python train.py --dataset="simulated stained blood smears" --translate=0.12 --mlp_ratio=4 --layer_scale_init=0.01 --inner_norm=false --drop_path=0.15 --patch_size=[6, 6] --width=320 --momentum=0.9 --nesterov=true --max_grad_norm=3.0 --max_steps=38500 --lr_schedule="linear" --final_lr_fraction=0.01 --warmup_steps=7700
Rows from block 2, named by matrix and row number. Rows with one number belong to one neuron. Each number is 500 + 40 x the weight over its row's rms, rounded and kept within 0 to 999. All counts start at 0. Numbers have three digits each. After the name is the row's rms in percent of the matrix's.
# fc1: MLP up (model.blocks.2.mlp.fc1.weight, 1280x320), inputs 214-319
# fc2: MLP down (model.blocks.2.mlp.fc2.weight, 320x1280, transposed), outputs 214-319
fc1.992 108:535506495474457464523498483524465471538528528477450489523473463503480501500488512504583489538522469481524492514449560589509444511481466400481489498488476526482463447546518490477503452552502502506502598577541473495468413493552473497466508491506496528508510528452488545454547541443472409497536573453518504517494450489529
fc1.993 142:524519506485445525512454491546564463533547449530466473457529484498488504427485528539506549471555450519572463503543518473431547469530514493555451416501514495497496512475570525458437501556546423541479510557524508458472518439478605502437462468513508529399495443530425447453532521511505510500473455505565452464527502511566
fc1.994 101:473508568494547461539505505520499445532569432500463561531580512556476586596514474473443370501434419458515562485504456517561503527497490460448546479562471496519511525532537460459541506547437546390492437487526430373495483497529488589468513519571524551561491507511405491481484486533540486525465431543487481445507495520531
fc1.995 108:521511455453466494537536524530528494487459525497468451468455499488444447568526498536458469479437510492518528463549523515487450523502506528526549494504535496448501505524549501479506441505561511473550515500510469555478426479470509527506436499461488492481432481532481485571542565516480459448465467480580496550551448525480
fc1.996 088:509435526526479452504523485488531476482480523526544481520480528484492439496500412477505469506483480509479490547537402498481495418528454490501467544579470525434495529469464518497546548507515448511529576432559447447584466438398579538527543489492473525522495505495511530547465465484489523450554452463512482571537430502570
fc1.997 129:460528505559453461469518452510481500459564565508471421501456486534502476495486454409501539564521514520476507531544530547503458404527543523516459470501594519453523491473503464439556474535478530559508491518464487522496492564501501381500499557522556529478477476543538535511522517527511564507547541499460513500492504466516
fc1.998 105:397494510544449416514568498508495501533512523418444491552471493486513466466602483519503441541537464555568489481491458486539530475528494527451523502486482554515460490482436494472529506541450500542466453463461489434434477458513548511488571507545435471474535476558425534577493441519537536466442554549510507479476494508459
fc1.999 093:456547461479614558455505515553519505483523462489488542463534513497531499531508482455543449484465517457472521509553461574594498567443489573474470520459560524490483444512505511477482553503464462495486517512426465511463524455491508491554544477481501497392533482396532549504553502566511411549477493475524566476506518464540
fc1.1000 095:445472477461543413519577461519479522507472436556461509509604537495465401473537595539507577543458593515461444513536496503487525478446513487504522497479460483484526504478590494517530477537513498486487532481468503486512582438500532520498532519469550576444424479517478490453484484474532445495494481462455527417490552540570
fc1.1001 133:501537498491554571518461595432514464483430527521567586488537446477491544511472545444598530478524475510490449521491528505404529477504518465560495436524528485445515462526566473575448492457496468429495503508460458507498468488543571507503484505501490497540549518515512486468507496443479473490460519436430513360509465496587
fc1.1002 103:467541476503479486603458478496468465555502447460498471438493502533448467523462501567471552506371485620504514512506547504495427529589540468545516466534460477496544484484482551451527536515544536488470498478461506540581500508525460486472494461507494503553495529528461538365573478524451477431484521584499516453469571504497
fc1.1003 071:505489516495529466529514458495552529549511546454533515527616494494504517502525480468409510542524575530542469479555441478526468521466478487531490468485547536518429447432527518480462564497513486497573481544510476472520464512476572464514482564571549464469489466465459503529495548477498509519502521575499475508496540543560
fc1.1004 114:528457443481495447428514437516449459506439457486431494482499504495496528448589511538505467404508451548552446401564551495483471549546440541572431486460485514493519461472382530520503482456547537526558463509556473466495438493454513504445448506550466518474509581463509530536438449534497539538547422510511498514455501559496
fc2.992 113:473446462496505595514497496471543532543533513371484465438574570495584510452517522457517469509429531475506465479566506531491527422533480556548470557504552534479489569427496457575448542449503424424527516463481507474550553503460512463536502494509506525421486475442522543475472519495537519537535434475527584468543533553527
fc2.993 144:548460506531536543521470497485502477431490575520521481520551540523495516549506525530515522494484542440576536512511540477461472486504543489543463485484470447478522485507480517532525531447474427483476490484441526509506543559470479504461381472530505495505492483478479441503528501501528515534442523495459541560488488533434
fc2.994 103:486580513476428526480561491497530514546464537573536466500505405500489492488457486528594542488505536522517529529503541521462492455478505537536473445553547534406469453500524532468526511565525485595517495458416529524476485520524425493533454449424455464495531523497485497541461460505504522445529518459492459531475528538436
fc2.995 096:521592492448482534504509502588475528533449442517528539507450522473487519515561473577488503479545481531531480517508504397560494466558514478472444548589468511529450486491506515518454527498450556504552553452492539474524478476476442522498494544496488508471481489569511465480533507412483574521584481547483462504497557528472
fc2.996 099:518507519536488501506505482514473539470496514500513534431498437552470519550527578441439540476529494436544460402435505402442479483493558487449560569480539496543482472465549472502508441547473559474477449484444458492553532521557373482472461496509551503455488506496464523508510561491473541497509441543493480444555522509459
fc2.997 117:484442495455490480516520397599490492482509430491503520493560562499474572475490499533583478491526576429531465463477501496515517586527450499508546499563431501494451571522509543486450515508492528453467488523520473415529470528442429491470550502502529393490507529461450448526501517446517476516582468424472531472483469543542
fc2.998 108:568438528495481542537489500531513494556512514566520485408522530533550525507503514482458573478558505459477422545478456454487536528461470477471595446470541446434511430535485508513442485458484577467483563527471459522501540573484548486493534520542510510473501541535623492451540547481516516550453506576507524496508563512530
fc2.999 088:477444492462445455486514533450444544553462550493442535549469463491484451513498420504468600533509485505520500517500456479539456509485498472501523499528474479450573557481564529475469460461478494515476461435538562540513523443505527581425574558508534546475489538555494464519455514497497517500543555507501454540464497494476
fc2.1000 084:532566513520457563546463515513457477510501524492486543487482511468598522509532559515502435474476509562513535497435464453557442477554484489594485425543525524509437503555532453459489580503478437498471536458500499508528500522453466490517513468475547443481494519464499432587521481558399507570535508530532472594502469568483
fc2.1001 133:459459504510482458525585508456543522555431507453509497510463478482536471549481528502442549501516405488513523503533484510566451465539555522505481468489413541506523479516490466474532483536482544489529458492497461512485511468494505537494559472523492496494478497516471534533502512533572512551512537545482649532508510561444
fc2.1002 121:581565531504514436490497482462501472524427569494505461529558509496523461552538487474544475485502460482450527512494466452448459440434452492449506423554463437465474527492489520482502423529473433516496474591558448453429575465524516469551473535583531511480493504409405470542497395508515546498512509421480475625485531464504
fc2.1003 079:529488471471517524532506504531468493413552530520552450433463467476512461498532480499541436481504500543430456497548465459468471439523535465529551510437452403495560478519508550542486541441497528504458511528466536534490531587554522479517457508526399573468474488557548462496492512468483511536512515405525516511501503468493
fc2.1004 109:465505503550455473530467527491502491506568506462528545498482402534497559498445482503610526515505432513545511440544498600529556403478446441395475551414495549499472527515519474526487474557481536497486524498558486501501456517463514543486508448495510469555507484423449492457527503461533442464436511470552471522470533457454